From a checkpoint of a small sound classifier: batches of 384.
Rows from block 4 of a small sound classifier, named by matrix and row number. Rows with one number belong to one neuron. Each number is 200 + 40 x the weight over its row's rms, rounded and kept within 0 to 999. All counts start at 0.
Before each neuron's rows are labels from the 100 clips, of 14848, where the neuron reaches its highest value: "strongest on" is what is common among them. Only what is clearly more common there than usual is listed. The data: phrases spoken by 400 fixed synthetic voices. In brackets: how many of the 100.
# fc1: MLP up (model.blocks.4.mlp.fc1.weight, 384x96), inputs 0-47
# fc2: MLP down (model.blocks.4.mlp.fc2.weight, 96x384, transposed), outputs 0-47

strongest on: child-like voice (52)
fc1.278,193,248,238,174,271,225,194,217,234,264,211,217,207,169,192,182,205,264,161,117,154,258,204,232,237,183,256,197,209,154,184,210,207,84,214,195,181,168,202,248,219,263,143,159,157,213,227,254
fc2.278,148,200,239,214,215,144,226,173,157,177,189,175,231,270,193,236,191,167,182,287,260,237,249,125,198,240,208,229,226,272,215,202,209,178,100,251,199,203,165,198,230,141,226,220,195,160,141,179

strongest on: high voice (51)
fc1.367,188,183,160,207,112,234,208,210,260,113,226,236,122,123,166,146,179,238,191,172,193,125,277,205,224,246,209,179,164,180,199,222,255,233,198,159,197,241,172,190,232,171,219,253,221,226,183,111
fc2.367,199,275,163,242,185,216,178,153,152,185,231,171,193,135,167,154,191,174,230,249,180,189,183,172,204,238,230,205,182,291,177,142,177,150,221,309,177,242,148,155,248,203,114,179,177,240,168,219

strongest on: high voice (76)
fc1.38,188,208,139,135,107,200,174,230,256,178,247,201,227,223,188,218,202,263,204,218,196,259,170,189,161,224,154,189,276,216,207,175,251,202,163,154,190,171,192,192,143,193,247,157,153,227,223,143
fc2.38,206,126,210,197,192,277,152,158,190,167,234,280,252,174,205,150,209,207,266,225,218,162,103,231,154,192,198,181,224,181,217,196,189,217,227,221,249,200,275,215,196,161,158,188,215,179,223,163

strongest on: child-like voice (48)
fc1.238,173,197,230,276,187,265,240,211,266,232,184,182,165,133,177,228,234,254,155,203,144,167,234,190,166,209,185,152,163,221,165,165,166,213,189,158,186,254,163,206,195,262,155,217,135,224,276,177
fc2.238,170,198,198,156,208,218,200,227,145,197,153,174,114,196,242,145,192,155,210,149,209,217,242,178,174,211,257,233,189,278,187,190,200,171,180,184,176,201,176,178,158,178,183,131,157,149,228,138

strongest on: child-like voice (85)
fc1.269,285,178,188,204,196,238,230,190,171,181,274,208,176,127,210,172,182,179,217,254,179,172,247,191,174,177,170,201,162,225,183,212,108,248,214,216,176,271,183,171,247,183,234,223,243,235,231,218
fc2.269,163,224,211,172,209,218,205,175,233,231,211,188,212,187,214,236,139,121,209,205,188,215,196,225,241,222,236,209,174,224,143,222,246,204,189,147,227,120,198,253,228,200,239,135,196,128,113,217

strongest on: high voice (92)
fc1.12,191,187,137,207,257,94,208,213,204,84,168,153,247,225,223,213,208,189,242,216,160,236,177,190,111,122,195,199,237,242,223,169,186,252,250,219,199,229,184,244,161,237,153,145,230,228,255,207
fc2.12,160,185,222,282,204,195,198,238,187,274,160,195,145,215,175,207,232,164,209,136,146,200,190,183,159,176,146,176,223,174,165,184,261,178,210,184,217,238,195,235,144,198,170,156,239,192,228,194

strongest on: child-like voice (72)
fc1.343,215,105,193,208,181,201,249,119,232,243,167,183,134,139,200,229,205,185,231,137,209,215,152,198,143,112,222,177,120,156,166,127,217,179,212,199,199,228,214,178,257,179,225,215,194,235,161,266
fc2.343,170,243,147,131,193,165,185,194,212,185,77,198,269,229,196,225,217,158,206,170,160,158,168,239,195,245,179,181,172,153,203,248,252,254,255,219,159,184,192,194,144,234,167,235,269,220,192,234

strongest on: high voice (67)
fc1.42,253,242,205,207,179,234,194,217,181,201,138,154,194,273,227,218,239,207,187,170,188,167,161,219,258,244,192,195,208,229,188,242,135,261,227,230,137,235,196,179,184,282,181,209,176,264,131,93
fc2.42,159,185,247,211,169,211,241,187,214,165,175,156,198,158,212,214,223,125,166,221,268,150,140,147,184,272,249,174,208,209,207,209,261,201,165,142,174,178,168,202,208,198,228,192,224,197,249,229

strongest on: high voice (82)
fc1.342,281,185,168,226,204,226,243,214,226,108,138,170,196,126,238,253,204,248,128,255,211,263,235,221,159,178,192,186,175,213,252,203,166,176,147,151,182,160,150,211,167,220,180,175,227,207,180,149
fc2.342,165,226,213,167,215,198,234,196,243,210,126,248,242,123,148,170,191,253,326,221,186,169,208,231,148,189,234,107,184,269,205,220,237,246,139,180,232,242,253,193,244,174,266,194,182,214,202,164

strongest on: high voice (56)
fc1.118,176,242,197,192,222,197,192,185,205,273,184,137,199,173,129,251,168,213,213,154,206,220,180,202,308,211,143,207,196,200,179,237,166,190,194,234,138,202,143,233,251,218,236,248,234,232,145,226
fc2.118,302,198,128,193,220,216,275,233,230,187,235,229,236,233,204,241,200,137,148,204,131,250,208,197,216,206,196,220,239,246,223,230,166,197,230,263,167,152,231,195,232,185,202,192,260,183,179,204

strongest on: child-like voice (93)
fc1.309,194,179,167,222,147,265,207,142,203,206,230,196,191,164,252,205,184,255,149,248,184,198,207,163,179,169,155,170,203,180,238,198,168,277,182,155,205,244,233,133,172,158,183,197,271,195,224,202
fc2.309,200,214,179,185,194,193,190,194,269,239,172,220,229,257,203,179,184,186,274,221,246,158,228,152,273,241,168,192,220,208,186,173,224,104,165,140,218,248,287,143,154,176,232,246,272,136,256,163

strongest on: deep voice (73)
fc1.177,287,224,204,166,201,204,183,218,199,210,198,243,155,173,164,225,135,222,139,181,262,172,159,154,214,106,229,177,218,270,219,112,217,196,172,181,167,185,182,236,206,130,242,232,197,228,174,248
fc2.177,241,214,237,114,214,177,255,212,190,253,175,218,202,271,138,173,176,287,199,239,234,173,209,180,244,210,154,172,189,192,173,204,282,168,182,254,229,248,114,214,139,219,213,195,146,114,172,220

strongest on: high voice (71)
fc1.146,212,188,180,247,223,161,269,188,253,107,152,219,191,156,185,237,198,212,203,213,241,232,232,159,201,184,205,163,211,177,260,129,192,198,158,198,189,122,155,170,117,212,145,164,170,166,158,117
fc2.146,170,163,206,240,248,147,189,235,196,196,182,203,222,124,136,198,204,260,269,239,227,232,216,195,214,227,219,162,237,216,185,243,188,140,194,193,169,233,216,169,185,158,186,145,158,194,226,160

strongest on: high voice (53)
fc1.26,185,190,325,139,168,163,158,268,135,221,207,246,214,200,206,145,306,261,168,196,119,225,226,254,200,290,228,187,180,188,194,203,172,212,216,179,188,193,217,163,193,183,197,185,160,197,180,201
fc2.26,135,204,241,207,203,185,149,143,229,171,241,207,178,164,205,197,175,212,247,201,221,289,258,278,213,244,234,219,244,241,257,221,140,177,216,219,148,132,154,215,176,219,203,222,63,158,230,219

strongest on: high voice (74)
fc1.314,207,205,159,199,185,180,206,109,235,208,166,213,328,160,248,135,204,248,193,102,203,121,203,149,183,230,163,151,286,190,224,201,195,156,170,127,191,161,203,173,222,237,228,190,152,235,175,164
fc2.314,303,181,224,223,203,212,210,218,174,182,162,248,224,215,184,162,225,249,224,268,146,195,219,261,140,158,230,181,268,235,251,165,212,159,206,199,166,217,145,159,124,156,244,256,212,174,160,173

strongest on: high voice (64)
fc1.73,212,184,164,217,245,199,268,194,196,213,184,174,231,209,269,310,255,178,205,191,240,147,164,177,153,272,143,102,209,163,218,194,198,243,174,244,196,255,136,183,134,238,226,215,218,187,188,205
fc2.73,245,120,184,216,160,149,163,206,190,143,134,131,170,182,158,176,226,168,159,247,236,207,194,162,161,205,182,195,261,181,166,246,245,207,225,156,175,198,251,133,227,155,247,173,190,173,164,187

strongest on: high voice (66); mains hum (35)
fc1.202,268,209,240,187,174,121,292,200,178,238,175,227,220,289,198,169,193,182,196,241,214,219,257,256,240,249,181,101,245,205,171,213,209,172,158,227,214,199,195,214,158,177,250,196,204,190,195,202
fc2.202,277,241,154,263,182,159,144,190,292,176,172,258,144,260,169,152,153,179,202,200,192,262,258,137,158,211,202,214,220,154,193,166,232,202,164,203,135,242,156,264,187,237,244,274,161,243,194,193

strongest on: child-like voice (51)
fc1.57,223,202,224,194,206,120,189,146,187,222,189,169,140,238,236,209,144,141,221,145,189,209,169,177,184,234,205,147,194,165,271,150,182,210,201,228,173,203,186,226,227,185,287,177,206,185,183,251
fc2.57,226,241,243,194,163,213,220,164,223,219,201,249,215,185,250,228,168,218,168,164,195,176,216,196,197,225,168,260,210,206,231,121,119,193,196,236,194,274,192,169,239,264,149,189,240,205,172,275

strongest on: high voice (57)
fc1.131,242,210,133,204,221,238,239,189,213,169,203,194,168,191,195,177,169,215,150,209,185,170,214,198,215,256,245,159,247,146,204,100,189,94,137,156,166,149,158,217,233,131,293,191,145,164,230,244
fc2.131,207,287,191,228,238,118,146,130,226,207,242,185,213,220,208,175,169,211,172,231,204,260,204,164,205,158,175,203,231,195,222,184,146,172,102,163,201,133,232,197,245,180,205,198,181,195,248,258

strongest on: high voice (55)
fc1.305,220,213,207,217,240,221,205,215,237,220,204,147,189,273,244,188,215,234,207,257,183,182,186,164,313,264,167,155,170,258,202,176,258,180,268,218,160,164,226,189,263,278,174,237,239,213,213,144
fc2.305,296,213,162,228,238,208,249,174,140,112,154,170,177,206,183,139,220,156,243,262,162,219,200,186,251,266,196,228,206,186,288,208,152,179,149,158,134,185,157,169,264,243,286,189,189,259,195,204

strongest on: high voice (54)
fc1.181,217,152,208,174,218,198,210,187,204,259,109,168,190,208,120,130,193,213,245,147,159,177,138,225,153,278,200,189,212,193,194,240,143,197,144,161,123,206,243,198,168,253,161,175,162,212,157,102
fc2.181,193,213,186,240,171,150,235,155,208,234,166,160,233,214,251,270,176,185,192,189,244,160,171,151,197,264,219,239,269,213,265,168,215,217,191,197,190,158,173,189,240,169,264,209,167,239,284,232

strongest on: high voice (63)
fc1.60,182,240,227,186,257,245,187,186,194,210,145,195,242,164,221,196,201,236,226,165,255,195,235,235,153,182,220,173,244,184,175,188,154,213,195,203,168,267,142,244,153,207,227,277,232,220,167,112
fc2.60,314,194,174,228,296,221,151,181,191,210,164,181,182,221,161,171,211,205,214,125,184,175,142,123,206,260,251,155,198,202,236,183,185,192,177,191,165,190,197,169,249,128,108,180,188,125,240,236

strongest on: high voice (55)
fc1.185,271,230,239,236,199,196,202,130,145,169,221,150,166,127,225,189,151,207,238,218,182,150,214,193,206,245,162,239,263,184,154,213,151,186,216,178,216,255,158,217,252,155,198,226,200,268,182,159
fc2.185,271,271,168,138,209,152,239,186,197,256,281,157,158,215,90,219,191,134,227,216,224,217,146,254,263,160,177,286,146,178,176,191,221,155,274,205,182,152,186,150,183,159,185,170,232,232,168,241

strongest on: child-like voice (59)
fc1.117,197,201,174,168,179,189,173,168,228,184,139,257,148,223,148,153,156,217,141,253,179,135,208,237,169,199,161,172,161,234,199,175,141,172,164,253,211,169,140,179,203,176,238,186,235,166,229,215
fc2.117,180,210,242,185,227,294,175,179,235,132,144,260,176,121,149,217,115,177,176,151,178,121,193,248,190,160,129,225,148,200,151,204,191,168,261,169,192,158,201,137,184,214,168,148,182,227,137,204

strongest on: high voice (52)
fc1.371,209,193,137,240,226,209,190,220,248,130,203,183,215,160,222,212,173,230,119,242,185,154,198,153,126,153,249,161,162,240,159,163,148,266,234,191,211,140,124,191,218,221,100,175,217,213,158,187
fc2.371,181,188,206,231,246,181,183,241,219,237,162,229,261,172,237,188,233,314,186,213,266,211,186,192,193,218,108,152,199,191,171,235,200,161,203,250,196,280,196,234,199,249,224,284,190,239,197,163

strongest on: high voice (69)
fc1.188,197,161,143,158,183,154,209,139,122,172,220,203,158,168,238,207,202,205,212,227,179,306,150,236,159,295,193,145,157,238,214,135,210,184,244,210,125,186,222,164,246,171,167,230,238,146,257,141
fc2.188,236,262,220,231,150,163,158,247,196,234,126,233,163,176,175,226,245,200,188,221,173,171,184,256,193,192,280,244,175,211,201,194,152,181,211,179,201,128,215,178,240,227,226,213,223,257,228,154

strongest on: child-like voice (62)
fc1.283,198,71,123,318,191,195,174,187,150,235,169,199,204,119,228,235,186,137,194,200,219,202,197,222,140,162,189,214,279,187,269,119,207,220,254,253,207,205,176,211,213,187,154,150,234,210,127,177
fc2.283,231,214,189,190,185,203,138,225,178,228,165,205,203,225,231,203,273,241,216,164,170,177,117,262,128,205,216,94,137,189,199,226,195,169,235,146,192,188,187,194,193,249,236,215,142,177,207,209

strongest on: child-like voice (93)
fc1.128,263,164,172,241,270,184,231,223,179,169,219,143,183,128,183,132,160,255,185,173,175,281,241,135,192,135,167,146,236,222,209,151,198,201,114,201,225,143,225,142,229,231,169,219,196,214,180,186
fc2.128,199,192,198,271,294,189,232,258,217,257,164,313,174,176,96,179,206,262,216,193,181,192,221,174,164,264,181,185,244,199,141,244,181,113,161,184,213,307,240,206,232,264,213,186,151,197,148,204

strongest on: high voice (89)
fc1.293,169,231,156,196,97,185,202,204,220,213,169,147,172,273,243,120,211,195,210,214,209,198,235,121,149,221,212,175,93,162,152,194,192,181,242,158,149,145,191,253,174,211,207,187,248,221,187,194
fc2.293,180,126,204,266,273,270,236,140,173,177,233,156,208,210,215,150,218,142,197,169,250,190,191,203,237,182,192,230,196,209,258,172,157,128,161,154,215,195,115,257,141,249,182,193,232,213,238,151

strongest on: child-like voice (57)
fc1.231,185,177,204,199,185,132,216,152,197,98,250,245,298,148,200,151,237,199,231,151,219,234,193,154,165,143,210,215,265,178,187,242,199,210,189,226,200,181,278,188,219,201,166,167,227,266,129,164
fc2.231,190,107,183,238,175,142,125,247,184,193,218,226,193,163,188,160,206,160,171,216,202,239,180,238,196,216,168,152,273,205,141,238,144,126,315,213,141,171,134,205,170,236,175,260,246,179,125,191

strongest on: child-like voice (84)
fc1.92,168,211,246,224,261,251,236,116,192,159,197,173,187,231,216,184,142,197,230,74,266,239,180,148,168,223,193,158,147,117,207,185,249,245,243,228,200,219,246,272,207,174,210,109,168,214,127,190
fc2.92,197,232,150,238,157,176,179,167,236,177,212,227,254,265,204,194,196,88,203,166,258,297,215,170,204,180,227,210,295,191,312,188,204,179,168,204,214,213,247,161,219,174,178,155,179,186,249,228

strongest on: high voice (80)
fc1.229,187,184,232,199,217,203,184,207,161,227,240,255,204,164,154,197,275,229,200,289,203,249,99,194,158,237,213,167,224,229,169,193,180,225,245,158,206,223,196,245,181,178,238,240,169,202,102,110
fc2.229,223,140,167,318,141,185,185,141,232,139,145,169,116,233,254,183,140,203,191,217,163,219,191,209,222,190,207,190,201,173,214,110,157,113,177,220,195,160,214,265,212,227,183,174,127,170,238,180

strongest on: child-like voice (50)
fc1.213,168,206,205,250,240,193,144,182,191,185,206,206,164,212,199,221,137,207,234,159,173,270,140,162,228,214,191,181,200,156,302,203,188,215,200,241,214,330,142,278,163,204,164,218,193,214,301,195
fc2.213,152,217,230,248,142,178,240,227,241,133,199,219,223,176,168,242,138,207,208,106,202,167,214,148,189,166,215,229,239,144,208,160,215,160,132,206,242,229,183,133,194,245,169,190,293,181,239,205

strongest on: high voice (60)
fc1.333,216,213,131,219,243,129,175,231,211,136,216,216,239,151,261,224,176,199,184,158,208,208,169,224,206,232,229,155,133,246,180,181,145,160,217,162,197,242,199,218,278,225,181,164,209,193,186,149
fc2.333,270,137,156,208,168,244,198,190,212,193,177,206,286,177,236,198,243,170,220,155,217,224,220,262,284,192,206,184,254,215,189,203,169,202,285,213,159,230,195,145,271,211,246,244,199,212,159,195

strongest on: high voice (64); mains hum (38)
fc1.127,232,192,194,233,135,148,163,148,218,210,189,253,199,187,215,159,255,184,163,134,196,146,251,138,195,192,162,144,145,205,204,213,200,174,169,45,204,201,188,227,195,125,186,188,183,264,208,268
fc2.127,192,249,191,150,215,174,228,156,175,211,247,179,201,238,190,234,176,227,205,172,235,156,200,193,122,254,157,210,116,245,264,117,222,214,132,217,238,168,185,146,194,137,202,211,195,216,163,219

strongest on: deep voice (70)
fc1.199,146,185,236,246,168,222,185,197,142,226,215,217,174,213,315,193,211,153,232,210,141,222,140,203,211,195,245,189,165,147,241,201,268,200,179,235,259,225,149,279,205,249,245,162,255,229,212,212
fc2.199,199,174,119,239,160,200,216,210,260,200,279,162,254,146,206,204,241,199,211,131,186,182,241,153,237,170,247,200,241,205,180,125,278,116,149,213,302,250,184,178,195,214,212,239,217,237,274,263

strongest on: child-like voice (95); rumble (34)
fc1.191,202,134,183,257,224,229,148,131,219,212,168,263,173,233,197,198,208,185,223,139,230,226,185,130,165,132,186,154,118,154,131,178,153,193,273,217,209,215,177,166,284,177,209,222,252,208,131,112
fc2.191,177,298,243,225,201,175,213,249,132,205,195,199,174,172,215,194,206,228,259,174,222,151,202,193,165,157,261,165,146,217,226,178,263,175,253,180,148,154,159,197,300,211,179,174,180,289,220,233

strongest on: child-like voice (47)
fc1.8,207,164,168,152,120,237,198,185,229,192,240,248,197,163,180,223,204,165,297,253,149,206,170,196,149,275,256,184,227,236,213,257,136,211,253,202,179,193,265,210,254,214,168,243,110,198,250,124
fc2.8,224,188,180,188,200,108,170,228,207,238,142,221,198,157,178,166,191,167,197,220,173,142,218,251,233,199,309,193,254,223,240,229,149,184,193,179,190,138,169,183,159,229,170,199,176,187,121,184

strongest on: high voice (55)
fc1.113,229,208,147,232,151,219,210,189,211,173,261,197,112,167,191,222,246,220,178,267,189,224,200,226,162,215,177,183,210,218,204,189,176,240,273,219,209,218,261,185,184,154,195,179,120,242,227,201
fc2.113,165,178,222,179,203,229,172,164,226,196,204,154,173,266,117,247,148,131,248,168,262,203,171,293,207,158,247,186,150,218,247,236,170,201,166,194,254,189,231,218,176,181,251,167,268,232,177,154

strongest on: high voice (59)
fc1.316,228,217,162,178,115,141,170,176,217,192,208,222,184,212,217,198,253,207,291,226,232,171,256,151,153,222,217,168,128,139,213,162,191,198,217,30,166,225,176,188,165,113,138,233,171,220,171,279
fc2.316,209,265,196,166,184,188,206,164,255,146,194,282,203,190,202,209,173,170,138,158,185,113,198,174,189,221,249,209,215,153,215,237,214,210,104,210,222,181,131,138,181,174,210,156,218,210,201,171

strongest on: child-like voice (51)
fc1.93,205,191,208,295,203,242,194,149,262,209,188,145,239,193,195,192,148,210,237,182,224,257,238,228,195,195,126,140,151,152,207,174,183,244,176,212,146,141,186,195,136,187,179,229,184,232,196,204
fc2.93,265,191,158,209,175,259,234,111,138,183,208,238,271,218,246,150,177,251,161,226,133,223,205,130,140,206,195,151,285,192,259,195,227,193,165,206,130,216,230,137,157,170,147,144,172,151,208,221

strongest on: high voice (59)
fc1.14,192,229,259,166,231,264,155,219,227,214,235,146,191,249,185,210,188,138,229,192,223,159,172,221,210,168,206,162,219,224,128,179,159,231,237,298,188,213,190,235,175,242,186,207,137,228,207,207
fc2.14,182,208,186,161,224,123,235,197,215,196,252,223,173,224,246,171,183,212,171,229,235,196,234,221,126,200,128,214,126,233,272,213,263,182,171,236,184,214,261,296,170,234,193,268,205,197,194,170

strongest on: child-like voice (54)
fc1.45,165,171,171,244,202,177,166,132,239,194,204,240,162,203,231,247,188,180,114,245,154,196,166,202,234,226,124,168,149,193,162,228,221,215,168,204,122,205,222,245,225,188,211,209,158,117,256,206
fc2.45,265,313,201,131,219,147,239,213,234,229,180,204,217,201,303,220,199,258,132,168,148,213,250,207,197,229,174,218,156,222,180,236,167,176,173,148,164,130,199,146,270,219,200,203,228,134,211,217

strongest on: high voice (77)
fc1.194,185,163,168,223,222,156,250,221,189,120,172,224,245,181,231,233,185,260,197,181,168,191,220,136,126,160,147,150,216,182,182,129,169,174,183,172,196,156,200,171,172,216,136,219,168,208,158,156
fc2.194,252,192,153,272,244,176,206,177,258,243,187,253,229,135,163,196,204,271,158,225,186,200,200,266,184,205,248,175,208,210,258,236,154,190,191,150,208,249,205,164,188,208,167,196,186,242,198,157

strongest on: high voice (54)
fc1.382,237,195,193,277,113,188,193,207,246,178,239,239,155,251,224,228,251,138,172,274,231,206,208,117,167,201,157,181,188,245,255,187,152,233,223,159,182,191,232,173,251,144,162,156,128,268,223,208
fc2.382,172,182,212,93,215,199,119,215,236,173,207,175,228,169,147,206,163,187,257,223,192,168,143,231,224,200,194,230,131,179,185,235,220,211,224,191,228,199,237,120,130,221,276,155,148,209,207,99

strongest on: high voice (82)
fc1.71,210,160,164,213,209,190,196,227,190,131,185,247,290,194,191,257,202,172,176,176,200,238,145,224,143,132,159,194,234,226,163,199,144,161,242,150,175,217,190,170,170,172,140,148,221,183,146,166
fc2.71,222,186,134,165,180,234,168,256,171,290,183,244,213,162,234,209,207,205,246,163,180,213,172,193,180,193,209,223,223,198,182,136,196,175,304,198,214,214,124,196,200,200,129,240,173,142,218,210

strongest on: high voice (61)
fc1.239,183,250,214,237,196,233,162,175,149,129,261,269,193,269,244,211,219,205,198,298,200,209,305,222,158,215,191,144,205,183,166,183,182,250,263,163,192,192,222,105,269,204,213,195,233,187,207,126
fc2.239,212,184,237,109,205,263,203,183,240,140,215,190,160,212,179,162,159,143,288,183,242,218,233,260,258,183,217,240,170,260,213,161,203,245,242,118,205,220,178,127,165,251,238,235,248,177,188,145

strongest on: child-like voice (49)
fc1.308,152,200,162,213,176,224,215,146,248,197,192,274,163,130,275,194,239,212,129,192,240,224,179,208,221,197,195,186,190,290,195,202,175,263,264,292,97,180,182,185,223,248,149,126,151,169,217,146
fc2.308,235,148,204,184,227,211,184,218,179,271,185,191,174,246,247,208,170,139,149,102,205,272,243,263,227,214,197,224,202,251,267,233,252,175,303,176,231,175,122,175,236,249,226,222,194,193,138,161

strongest on: child-like voice (69)
fc1.135,171,256,177,237,250,222,151,168,207,166,173,143,211,156,227,199,182,220,279,241,212,259,147,194,242,197,173,160,222,226,222,201,148,167,258,246,178,223,178,257,156,167,163,190,215,167,199,194
fc2.135,236,197,182,300,181,183,217,262,216,171,199,210,238,166,255,195,233,178,129,204,143,187,206,126,198,212,146,170,242,214,270,140,243,279,127,132,204,224,171,207,223,203,139,270,254,164,265,221

strongest on: high voice (65)
fc1.105,228,138,194,201,184,261,203,199,201,198,144,248,173,160,159,171,231,195,197,245,228,210,179,241,263,148,231,194,125,208,204,148,157,150,213,281,161,137,158,168,192,237,166,198,219,221,155,157
fc2.105,208,160,181,217,247,191,114,192,183,176,242,216,136,205,182,173,211,250,187,274,231,211,187,246,211,193,246,155,195,225,192,273,207,234,199,136,198,213,180,161,149,217,207,168,224,130,181,307

strongest on: high voice (69)
fc1.20,195,194,218,183,214,236,120,159,169,219,207,198,208,241,199,235,240,198,144,230,164,191,168,271,184,289,255,187,251,245,206,165,120,183,199,258,215,211,235,122,239,259,149,204,180,214,203,101
fc2.20,194,198,164,244,164,219,190,202,218,185,159,238,211,251,209,174,130,101,292,233,228,264,203,250,246,212,281,189,209,225,196,169,222,194,178,129,167,199,147,190,187,234,224,212,170,217,222,207

strongest on: child-like voice (51)
fc1.348,157,180,103,199,262,153,232,178,166,198,205,270,161,242,204,141,176,176,115,115,210,192,196,191,235,198,235,192,195,214,172,232,115,180,190,224,180,163,268,165,198,179,172,131,186,214,202,167
fc2.348,216,186,171,224,267,243,165,234,244,203,255,270,222,174,199,260,169,175,163,124,265,181,237,148,182,176,149,223,207,291,272,183,219,188,274,196,168,222,226,184,119,225,210,129,265,186,195,233

strongest on: high voice (64)
fc1.359,140,161,185,221,211,180,209,230,144,205,195,265,285,156,167,243,236,147,207,160,133,284,193,176,199,153,244,206,261,237,103,187,191,226,301,172,142,204,217,256,246,220,177,157,230,194,195,193
fc2.359,229,142,136,181,185,191,164,251,187,227,214,215,251,155,275,177,193,200,191,214,175,227,171,229,239,188,202,167,223,207,203,224,198,133,301,235,208,201,87,170,206,154,202,247,252,124,217,181

strongest on: high voice (82)
fc1.324,191,208,169,118,193,212,112,288,186,240,203,162,146,225,177,212,119,181,198,173,146,176,162,189,267,160,173,205,175,184,205,161,172,196,239,228,214,196,137,237,243,241,185,265,176,194,189,164
fc2.324,175,204,209,212,169,254,266,189,248,148,267,203,181,252,251,275,144,157,150,228,218,198,228,155,203,204,137,176,232,257,210,213,263,212,201,215,247,202,219,199,240,214,252,270,188,151,172,180

strongest on: high voice (63)
fc1.156,259,241,178,209,182,147,223,263,198,98,179,180,165,128,216,178,162,194,206,193,205,270,176,268,206,260,171,132,159,262,244,230,155,225,197,261,170,206,205,264,217,155,190,188,160,231,137,207
fc2.156,202,185,248,178,163,171,225,147,208,229,152,161,204,149,138,174,234,174,146,199,232,259,232,226,172,216,235,206,163,180,170,219,233,207,246,264,180,229,233,196,242,232,213,148,177,215,178,242

strongest on: high voice (56)
fc1.374,196,238,218,192,194,145,215,199,201,151,236,248,174,196,116,189,200,197,223,151,179,228,146,90,141,172,196,202,283,209,158,137,190,151,244,203,205,193,218,193,128,144,192,228,136,234,202,175
fc2.374,233,281,201,197,207,153,251,207,152,187,136,195,212,168,164,148,212,227,206,232,228,202,226,298,176,198,188,250,206,226,236,215,266,159,269,206,235,115,179,197,167,230,152,189,118,220,221,234

strongest on: child-like voice (58)
fc1.101,159,189,172,188,173,261,241,249,170,255,154,221,190,202,168,153,181,198,126,220,213,233,195,231,199,134,226,169,127,218,199,204,215,165,184,182,226,250,190,296,258,199,168,121,175,208,159,104
fc2.101,161,203,255,258,226,250,197,152,211,210,167,258,190,258,215,156,182,143,258,190,179,183,211,180,120,233,147,144,220,208,197,227,247,154,241,190,129,204,207,148,159,158,212,147,220,217,235,280

strongest on: high voice (94)
fc1.346,220,182,166,157,177,214,181,222,228,83,141,232,229,98,249,185,190,244,186,240,206,209,213,210,208,260,228,181,199,206,209,239,113,186,195,145,150,211,231,256,257,157,194,124,181,205,148,181
fc2.346,161,168,155,164,187,210,249,197,199,186,173,195,264,171,165,157,221,223,254,196,204,194,220,329,199,219,272,190,162,199,172,234,237,233,205,257,185,189,197,151,208,192,228,152,191,228,200,211